A small image flow-matching model, trained from scratch.
Training: soap at rate 0.002, batches of 128.
Data: trained on drawn small creatures on textured ground, 101725 training examples, 12.1 epochs.
Rows from block 6, named by matrix and row number. Each number is 128 + 32 x the weight over its row's rms, rounded and kept within 0 to 255. All counts start at 0. Numbers have three digits each. After the name is the row's rms in percent of the matrix's.
# convs0: first 3x3 conv (model.decb.0.0.convs.0.weight, 128x256x3x3), inputs 152-159, a 3x3 kernel for each
convs0.0 086:092060116120149060097058024119153103082133150097146094115139175136124104053065112209127170093060119120097105107093130208130046112114102148147086104055145150117145105120055139110107157087132156098144121158093119068149
convs0.1 084:081143165083125111147145142126144088124123151150087125116156133140134075091128141133184110134201168138126174094161095075179182107123155111066156180093112151179190086107033144183165097149122133092128148128120114167105
convs0.2 091:167142141155070138147178144073191114116074131189186097070113112095087089121084112086078180153059157200108123148136126120124111149148100183086132110234164077150118121216131114177224094154108151098129155110090130118139
convs0.3 096:137122157142076171112124087130145133128156085119097182158157130139057153124138112138101043072121165088127158104078131127127135130192152121128185131134160137137085193087225159013113107175147167063153147164093135110125
convs0.4 109:121127034195135194144090098137155113090119126160052124131157121101126171140099113231163137157163165158160170065099192137170158101135162179071171181108142241255132139151131139125125103169130103104117117162147156113140
convs0.5 108:134163136108158154156095139170159126107130136174149145136119101158131059122103145131115104101151074137098110161163104138148143119142183120090143115094158094067131165142174147125106152074090126166143151131123065105115
convs0.6 113:108129082105119106092155089159156119118106166177169214162153137139174134070089119125048102153098086214195141188203145125093110194138248111149128064207108037073101058134130112185139081120143152129116128105110077133203
convs0.7 101:096191103119133175141112159201142104187117077123112039147093095155085106135152062140109176182189091153096128112203098133164086102143164144064145197079104135124093021150100084048162097161137097126144181134138135073180
convs0.8 140:092112202144110176115118166171151110148073134114103150162132115108093206107175103119061055188066127121209129156197144151059028103082114225164041162061093214050106127132137150145102111179183125117138126120095164168127
convs0.9 118:159143135198095120147082101088141124117149123142137098098080185129238178117151102184086191137015000081134104075060117170093096087158108135137137118141135118109086126118164134056038131165098153128119143151101095079128
convs0.10 090:151108146111121126141096145077157117081117235134133176166186193178141150174114132091117105201101108174110056178101092085129095217137120102126119165099106125076095187158133092092124175077073161137069104125080121143148
convs0.11 089:144197133136142111177185126109133110129098145118152096122120147097157094161123169085150149152120088123135135092092159127127087179143150153104141083135218128137145124218161155141166106113126138120162048136135069188127
convs0.12 113:067079014151152136122120090102221204222083049192076126076084116075212120208125092073112114104070134127136242149090090094162180155131115193189151194116091144059024089062156120113139119143112107084126157165167111136053
convs0.13 094:138132060190133107197064074168147124125044145171170117108135136128140099169115124080104140195128079165151163099078115126146087070117120069130153121114082093136075175099147133124075081149060129129116123166110059140124
convs0.14 098:137103111093093131145089123124091059152117044198149120132129120127131142122114138197194141203170177090152141143135092162173146068121144133121149125004142136053090125147085155159136134029103187134127133113206138127122
convs0.15 100:153158126069027029123157189112176150085154124239107211078092169080093070128140140076071091094123196157214118127151141118148115255214151086156151132157140157075119093127200149150100055102104179156176163101097090132139
convs0.16 091:126138095139085129148126105095124136130131168128134129100112176112090110130084145127147136109180152133093168152101129190126160139145139108101111054133135080094211118101134057101199108121177094104111095088108159096095
convs0.17 097:107064097122118114140087114086073094107116136125090098154169126170039180023198130160177150144148218128095195112143139073099105152081108152107153142117088061161148138103192113128127093128064121088152170120177190140111
convs0.18 080:166124105135111141181111107170115126117105132115096114134128106123192149149106097136145157112117128097138132124116125074149195155100106131157147203053123131133111110148201138136089084067079156124096144128122146109121
convs0.19 097:136107105123128119194097072110104093153167163121145132135136146087095158107102138119119127105139092087115112122122093128128134151092141095143141100111181052097118138140091076108145104137149116115161091065141086106145
convs0.20 089:181134074218111166172096135175134117149126138113163107116104076114055114132059118121110143139134154205131145144179097127118153138123095097148160037135162134114127107120110136127136144131154095148140093121102091132140
convs0.21 107:135107074147156112135146070157149125115092170099153104153101122083160091206119152123153182103180189079200178089166110090073125115020101206105181177086117159124089139164121156150140144197128149128152132144079117157131
convs0.22 093:124136081109136148137156118147156153116090109189142076145160087182134159135136119112147128130158149093081119161135176137132092132138163095112136182091133148131059128083146106134054068140115084107144111129162163159118
convs0.23 087:129126142108129133170193211119102125130141120126138076095135109142176058138078131000154163064129153123087058171127118045138107132091060070058050187044045064118091142134142146095152102153086132148130104108118146148144
convs0.24 092:133168077087087157121131153127137142133124132149141113104121125111142127135110098187135135093085184139161093147120134094137139147116127098118119102112165093165125148130111135161108166128102118141126161112135145119145
convs0.25 094:137109108127154077100142122104110098104106142139182138086098100100088149113106104145079136182120137204143136123084133155109109091148100136190153120109114136154149074093073102177164135175228165168189138112075109169103
convs0.26 086:129130134087164122160113124118215127106160133190174170123119127106090123121117123115104104130118104147079139120059074167113092113175066104154034014130153168114175122119191171136088137149120129149144149157136142109087
convs0.27 096:120114101126110090115103165108149108127109133171142123139117117085108095086113138091097132182083136188100194139170084118115135125172128130129142140177156096145128152095131108154162081174113124141111119139097092192138
convs0.28 113:128134082177183110160164126084165245110091127130112153156104158193168110147152149114167161127204072067146047143195116059153217109075069144088089134111142126088144159133095136138125170032132101129107132153105148110187
convs0.29 093:122155101132057077053085098101115078098180067129125016162140092127036120129178140136118098102173178143175201068153118082145149161142064136153114121115115157121199141093110154055111158164149154123111160112112156133125
convs0.30 085:120084099132168141160086075140172114118189130137100109112189142160144127153129111158172115069156088055111148077116065140170117125134102209124122056151154162124171087170128120202077095137076136107119130130090131168126
convs0.31 125:115180186068114125088129188235151140180105152158146017071124188113100156119125128005154120104133157188152138182142180136100117152177152107110017178148019212197168227151119193142144183163138162082091175081140147177114
convs0.32 079:091125097096102130151108111151086158174141000124101088107081164130140129153092166142051126125107106255116102149134106099138162130068133099110099145078122035151154112120095093151148144112195125090129128163109132127184
convs0.33 097:087084128156183144147141151114154148140103129131124136117126150106109083125137145056062112167153093171107145133160093110121085118179102128153160127217107155118152124108103117182191087113150139116143119164116094202104
convs0.34 079:123159082112108124130151106131198121087163115012107096109073140133101168165150135135153188131078143160131081180092139127122165087147075115168161095094225165110102110119111130150097110076124170115153135130040106153139
convs0.35 130:081113111107127090116085093136159105152087141148204113122166117092093146165106147128084173139183169098157126105115083136169149120130102136153255136229215133183176088138140114143143134117111143057120095133126090130069
convs0.36 095:062112094119152113161124128091177096168118084111102088088118123113136143117131156078104158140129130107102114158104107096197118104142076098188209129099122222159114158097116099130138126142143096153146104148119037092114
convs0.37 125:149160090214157065133101145150079147045147133134155134133151141113072116094150084169209074135026120063081110078109181138109118110116106200104127121071120056165121156126164126073135073133087076137180167134161147099110
convs0.38 099:158149074136087104169088109125073127121128139144096134116122125141111120132114099119098120123120125162155086127119198102093165122069182073128139065125076097127085122181104126126096135113155124147134137149128109134188
convs0.39 090:145126126149101119110142110101118110107156080111143119191120162127236078184105144076061095141252108114178063154149208153097126171154145121081088076079147112115121081094108157100066126110077113131126120094117175140118
convs0.40 087:108122142124123086124131160136080100079167128141150198104117103140125110125108110207101130130097086145050055081090115106113110124120062082157035117158111095148092150142161126145197103145121105156101102096107164128155
convs0.41 088:078094124153155169143099107128106184026117166156099223098076128118095114171139140089113050121131062106102095132124091143148120134145136166131097141097073136163167156183144128105095127120186108145098089111125108122181
convs0.42 094:104156057145116089132116099083125147117104154125112116164094128141113108095071135144154094121167123148168146147115148132134134148127095068024097010149164164131255102143128094125150131183130031130125111111081111138152
convs0.43 099:103125103121101149168188088104139166112101155064181128171113134197150100084111093255200168195152191113077077149104122092106109127035136122100114119104132118141102146126118218157184052046126119176074114116130162208148
convs0.44 081:144131151112143156159154206157136106103189100128115106106099142180123101094137110156185192089088110107109062120130092050124073146059066162160097192100139189152091087104142131116130174094102108145093095118144144116087
convs0.45 101:121078135150142121203142089106038077139150130094159148122115190112156070058125174120113171104125183033065182103173120142146165097113123153115160178078091192128255089136152161184145171139149164166175127143158084104096
convs0.46 094:125157138136215126123133129092037050068010000087025110087131142116244080160186122192088151084097209201065181101075134139189201105222098141134186083106156121161216108124094143171151144167109116096167081063155116129215
convs0.47 085:133128127125107117097164118095078083115166089156120158152189109161158059109057162115068093126104164105160161140167135137076079111092120112125091137150128113161169115132075152129136126172169134125162106100138134146156
convs0.48 090:151132171118115137150101157050111143152043234078112215160126056163163101174147107199170023188142137086148142145157074118046166134134158112183171111107169129090071120076156088117109115190157160083206117131134141148145
convs0.49 100:117084074119176214133107192166145139050155129122098145133097168173093067134148095075193075105159116153125068145129112147194126153060058098174041149156101107067115116137180128086125160181095162152139117064098073089046
convs0.50 096:139149115144147069109121100155156098096147162095150153095123127064148187117095104107152116081101144086121066138171104132086106145116147084157134069120170091059132100123103029132102110155164082077179094096098131126176
convs0.51 107:141119153161140108151145077112105106130095127102034087161130107158125070128103203162202165159108075196095116191143174087135159153137104139106137121086169122089162127160143098099199144142154144192115136142141207111098
convs0.52 131:157182141099097161060122158091068107132150121148137139140117138148118109165154088221098025157117095157147160137085129107125085157178150141122094163180146000150152127154124133094187163084104151127144128116131100123104
convs0.53 115:108176122130108146102083130170092177105133187128149155155207191168147089121118157165162145151088051185166192149163076132184141131111194147056067146055049204165128141224151114040117126117135135155137154092144136137081
convs0.54 105:101162142115138125109117132138120148129122136113184077144127115114158155154091149091095181079241143109067051121136117085168152095080122153101072167145094127109156167127160121193088155159183158166142147169107146131140
convs0.55 122:116074169096147081110128190118094170190140083148155121080187093134063146130080139085107147113177118084136092117108138147044162203125106109127125129161127159126125120162129035169136153128152173140113163081142061119094
convs0.56 091:094140093133118181135189153055108078096127181087138184138140084168091134086149124080153176103122123179146119102154143120115122089103126147085118137086165091089079108091158148114138135181111134094130136103177184173128
convs0.57 091:185137065118067116133174158155096152150110148137144150067102146127146131124095133082067154121126141141118153140142177104091133121159114072145146081152162085110146108133132134149154118124176111145125127173185196162137
convs0.58 130:132063075138130072175210099094103136153178079166155070130109099138148163123092076217199181108085122141104094109077126093072211113190179182063162041170165138123089155110144105205128141147146145071081166112117159155160
convs0.59 080:113129096122166164138112134104169092134175193122100096120135082141128195147121168120111081107201218138121137098159150147135149122190103083095181129151148094168091141145124094126126133135131070095139127138132109124153
convs0.60 110:051043069110153140109152156138107147076143129097169134105077153144127085160143102228118203153185122104106152096117121177149133130180126255127181132137133158144115134128134120089161109104078126102140150141072123060096
convs0.61 090:104112081118137124152160095128169112085140109097000144103113139127104086097116122224120060146101112127082214100072097079102096136123145071241168169178132187080127094097121108133120148117099084137072154121147128124135
convs0.62 093:139130088164099125140174118125097098096147122094154128133121125106152141168127130146055084092173094184131058104132158068054126093122155144135161172096143089161143106149126141161163079185056092140188117130163126113150
convs0.63 099:157180148038076014126190161168116185096105141085043129165120054113071174136142112090157117148154167140030097221193217106088142097041132171147145089170169126063104125079120104150142134168112132154131124119129085149162
convs0.64 104:137118167115128138152177116139157129236106078165166123139158174147161205091132205091160081121043149138170144132161109101210124094134168146170196098150117120196118110112152088070091079134147114111117124139093103118144
convs0.65 128:131170154194135106109061086081110152139151118106062098137119118113155114140067144066094250117092166180114184078075109183149142192130128056155129114197166123141151171151143167120137068046096143152199180124078102065114
convs0.66 093:133128080118138100129114137159091136157146167135143123106098148038123189136110102134093124078069133157154128105122139115144137166118082075180126040119127062126152127083120069071109114152169141111119109120085119095115
convs0.67 092:107083133076174121112082096142165159046120157072144170172135158119208162171154148133057170052178163088063018116154164115130145182108157113105069140168077187151114181121120152133106173120126168137150177126114136131125
convs0.68 095:163130149063108108141124099139073163108203101092212143098072113057072089109114139133198180127127133181124120137122121125100165128143136149207155137105171058101098104100122161119135156125130138135117111116150162144170
convs0.69 090:138120129135112154165121114176113122116174123118131139144148113175092140105136148085109135162146112163157137194172133180101115146147119098148112144155143090137167129097142130040148107098107152118152116066071097136137
convs0.70 098:095127132110153121168099099152127129139197108146123145143190141089071075089136123140096135125130154147178100144136118136054086125164077136156093147126144135077164119110114109063169186149168083136116126121134118120097
convs0.71 100:135171131132143186098108118144073122173146146173196110092159169126119130129123116157054062143122064123118135158094132126068148134138191140128175147133133048097088088150153050064130088107124146163135094126145126129156
convs0.72 086:173098112112158090131124070096161065159066206162107164130080118148153097105125151083140108196018113106143162048127128088148114041077100255121154175104068150105109175162093110146147115138106150166112157146083104094100
convs0.73 093:143101051149097123182179163107160111147092150092161154136112124123134184130090151129100104146133123157145113163142104105150120113140144183144177156208152124053160148177109156182175110068154132107186117127113075131122
convs0.74 108:116130144072119105156058161160169105095034139168094130115161162124117088110164179117122196104138131071106116246131199140135149149168106152137138066120161103127102140117124148133174111095091102110137124147098131120179
convs0.75 083:134107119066105191130122108169183129145116130075122155196148138082094114161102109105093102139127069225161058177120128117029088111139145062120092095200157130116066131112148166129073111133081182117149122156084147124078
convs0.76 098:169115153088090158139113158124095117125165116154124116170153127142026143123136082102104110142122127101117172114093178090058115150126125158157136090119145146129157153065156115121067088185129158155120175119111149065133
convs0.77 092:134170098142116143165143152155140157100128125113080149117101165178141093102106176151127107116110187083217151167109136133107128145173157087099127124098192113062101143113089105099125179070128068145127096114163143137144
convs0.78 128:131134134122116121080112139120110082101144094109097135154156088133178143108118111128098122150166078090089103120168172156137144133120126119154059115143130131095184171115129046220085192067179122113182125070138134129130
convs0.79 089:109118103117108104133168193122092165140116128180159085160144167068113088106085154075152041110072169143147255110115151118122133127194052060130115102112121077140182148167197120098144127109055143084164129142149123137067
convs0.80 100:104145109108123158068146124117148167151124127162096095152103074076164114065157179131140154171131094111133167141142151122136167171097165152157044171171141106148143098146120123117160212082101138093114136150127192178112
convs0.81 099:155131112109088149136132065060094089120100136152139141106070156166106047084067107118156121165077129243202141180126102096151177074163098140132177160120064179187207128105114171155109081090085126129106093136110162212130
convs0.82 098:111137143116104143150133100214097147091196159116109122085107194171078079153191123156202110143094103198154101162142106152164115146144112146121163133089049150153146124168093171119121172141097115116099098112144156153153
convs0.83 087:133117155090140083175164106141155158160112082086084144158121160164138146126169114178141184145130144109137178093089110129128136172174110142223090180154065177166255143140132167121137059135141171118134152124091190149158
convs0.84 101:149095131139183102121146097168121108094128149116169116138138147126060087104114093151080074181122086168145150110196098181165077055189154123176141136107118174170207056081123117174150091168109107143135120162105162185132
convs0.85 103:183095102110098115129128136214162249119098236255161228048139161117147182142079122149099107172119092176181095110143084178174107111100135170197182171205121089192119162105168115089154130137122138106157119171103117175063
convs0.86 094:114148139094074126128098123089140130137158215118130176105098087130101149109095152149198156094139070138050055114109075137163175114123180022108167057118056161128106122151081162117168138152140125103122161120114116155097
convs0.87 099:164149160114108222124175132137069053139145071166145059176171139142175153106126116126065113143165184070131125120094092131161114133132117232131118105130079195126156151163158230128110185147146143078118152138120201164127
convs0.88 092:120175070143135150069155138128098081152169069078155075135115060164205039149151107066120102086180106125137071128159097108035124168086046114139181136229120116110182103121089134152124096140113157169173123158119079139096
convs0.89 102:178184182099114148150118115151158080106123188158098110070160074135173100119095144060198160113150125114122088072095153142136142139151208107162192185071130188170145137087173099103099097117139189126156141113125118124141
convs0.90 093:119130107151141118134172063164124122115176118134114127153178069104123079093142074165094144094174118084129137110160144101153177038143059126139041098133085129179167152105095150180144141143151112110113116098115145192162
convs0.91 094:113120085139121135084160099120127102154105078165092154184153145159121125150142158059115142083054167131181034150084066086042153089065107202000142207234105063255121167208116120113150141115110159152122137133128134090094
convs0.92 100:101116080156045169087083153166091154126150094132121059091103151108153191168106127137136140109091194162144114174110137180124134160146101134106191096143178032131173120144169096129180141151169115095054136120192130143109
convs0.93 111:195094101150160087149143119152132159147154119167165144169187151088025179130109188071108140122177089173084000109128158148116118108153105133117229115147186109081115173127161097090206109151128081142175104126174167134089
convs0.94 095:112144083143158140158111140186126077113114125098159143085172108167193092150155140121162138125120162177161080088127170156181132150104084203135094166105061150195104102129023074115148119152123105137164144127162090118078
convs0.95 100:123108075079148187103108174148135107154172080173141094144193138110104136122073141101091107095133149160073175155177152155125179159168110093171114111088167115092143125054059167092114116115145119139127141164100127132132
convs0.96 111:068111110131123156099074140125116167080110255050098180139123149155155097160121148130152171195193155138175124134136136118243079084212102141147129142140049074175170139133121134075144151121133166075095142122087132079106
convs0.97 103:151164120040098043067042055107142140093114125147068098105168129098115083064111148095144105155094073084111040095025136005010116164057221061092097147111076164110080196105117097128124112156101136128121125086116150120158
convs0.98 099:133123124146139109108087106142091130070120136130156097094063095137128098105066112135214255178142097143039115083135053134111166145141138166132112180068166146101070120093149147141114102081076108187170131096102050155074
convs0.99 088:176152179140129154146060092106152119113083145113165083141196133123182120166169108143124158140133148191201146126122079121112136143172100143171145118146211152119103192118152112155140167147105141150142185134141120107120
convs0.100 088:147178142139116179115148098192147136086123223083102162108150116149154122175118171163177139122069107155151107135105111092095147082134141138138152113134047085171168129155057130177069106116106101119133140125186092151117
convs0.101 135:145168082160147147169103109101069130096119205070170176156131111168095115173139130110184082125108099137134190070106196086171121127150111145054120083070155090206255188170151126126139130169148130124117120129151130073137
convs0.102 095:154085144083113134141158125141195076129090141092094145160139129140141127128157102083118136134136089154165143179145167153133111180098129116112146169154187132078047107119155115126162153153165177142140127103077070163161
convs0.103 096:111134127150132144138172106103133167114169082150125135118130165111133122147119136099131023112109137107149101146141190093104143129096096147116142095140133162119135132215133092125138209125151138158121136122158134134121
convs0.104 088:117125146147170122130130117158115143069172170162121122133161137169190126163174105155160179128098202183133163146122143114208113112184107041114049104095140039140146112124099121154109177091161087155098072139169131115119
convs0.105 101:108123034136139115160133077177184076171078043107110035042127115098121086083099107146189178048110160015109156128193101212129101187172117169073099182082133224114070130166071091108100107175118110099107164151107154152133
convs0.106 093:113123128107120123112116101113200148107146074106101085139155144192195135171140166043124018130192117110056141169110171153130106102132115089138115053104160082105079138049177148142178079098046164081163133136112120148146
convs0.107 093:098133145086125138112167153154179081093180107066127130155122155167117071140138168113210124171153165170155197116115113120113057129142095124141114249056078157122123109131144108102117128092156147126077153113120148092101
convs0.108 100:174110099107164136130142156115109114103131135150135160137151093100156117108159136112138158112147116099032140114169095122111148171099089043139110060189148078065143083169198160109174153140131151179141130120175077134107
convs0.109 091:148062176128144166144087160123128074090160164105102125154147145129138120131122142113134143074176081113144146177078118159118123158124131158156147102122158094178164086140109130108112161109081145157113154166169129130149
convs0.110 097:100143136169133158092099114198148162139120098068083093122127101162118091137146145171133098187090078206128122102169171122122083046120159137168140121093209180083177142121146141120153137157115176129151186147083159085093
convs0.111 088:157189083094117122145115094171155088148144148133138129121160151173065103155132076094104097170157126184156113148150180079143127119141109164176063159075149170142108161129160244092119129125172086131172136099170180179090
convs0.112 090:126132122152153108121161110120133114194098173160115083116109149073124119099117108108099141046142142143101082195090118113133097101128109056149161075115090076102138119077086146119153116178109221107100089080133131094121
convs0.113 098:225149145136114162177168131145163126163151133121112117117080167130101179119151113098129024108142169131133056162053163094155133099149130121163114149128203138107119132123121092141190154174176159166120160071120122185173
convs0.114 112:132116140122145173178182142101102132107129131092154115100122131136171160192114107158185159098162182066106212054093121111112170100106150226156169133043075255168205119103123150177138118117181210124095119126142082093116
convs0.115 103:120106169072106105191177117123157131068191175151117120114152187097154098088104130140171125106105153170132126114135151189132124123184164183095159112149082085110041133125111159070119103172086145134023140087151158092133
convs0.116 112:105137155141205131111082150153143139124158115197123154072117127064115122153122151125039125148146127179162155125173138139142151187155169077120122143157173127122081093162115163118125120181122153105150111105153153086186
convs0.117 119:083186154000126108117054173136107134130136144134089111128112150135144070129148109095070116101178102153148067153148102145157113090101127062085131127111137175100045190071156255016077122146106178090129131074122116127113
convs0.118 097:163193096081093128127125085088021109090101130158199091137156141146186130135136167155180177097159138162037045145111100143134146158100167109104174113189106120165150169187085099098095077115117148150145142132168142135150
convs0.119 128:219200213103115133084108119117095085139163120104154081141146120109130112155053126144113057100077118129143102133111120132140146122110154175114077169083147250092070109057119128099089118124175130163145110110108103096122
convs0.120 087:164090081154156153116135101113134110109177112115166144105124134101143138131091133109121139125140158107111088130096080131120099123133100064139004164229185096136142107178075093170129191095130139145166121157171120113112
convs0.121 082:175140112127146155145141161168187089137111097138155113088096092165125140108106095105062174136137172142160107014146078122159136072124078151156130133137151160100104161108133120119123146087081167103153127157083149143148
convs0.122 123:134112140132194080119136149128085162163095138144079142105113117138107099168102160088160097249162111062153095148141076122182073110081100131103073116082184169096124150151135096179104176104085095205138122137153166102098
convs0.123 101:041128140147090092161133170160125072112132124148136114123140118146172117100133112204097087030056158026171174112087193103141097084161113020129117168169111160118075089104144112003110069102131131121088123120072140121118
convs0.124 097:178100139107142094140136121108134143136151120145118172133090143100199075105107202122161238105200162185129126094107110108200126138139185098073213103161134090117076109114169054144203099128139129113134082077150096086185
convs0.125 096:159170165125062108180060148107115130134160120141127130116062087116061145086154097112153148127136072091085116110153139062123184137148172155120148090096153156144109138183152116112068152123133119096129126130122119179094
convs0.126 107:131166116019069077034169178124141152174184076145070093092089122072107101077109185058022148071214114124145123169175124182167072103113107081102210106182157125110014110076049101186169148109164134183189157076065131142143
convs0.127 104:134132181153127130122172107078126096095127202112086130139078102196150168148145135172097081129154132113217223095092174121212162098098150053168128161092000107110074081105122086149131129164151117123162038163122104175116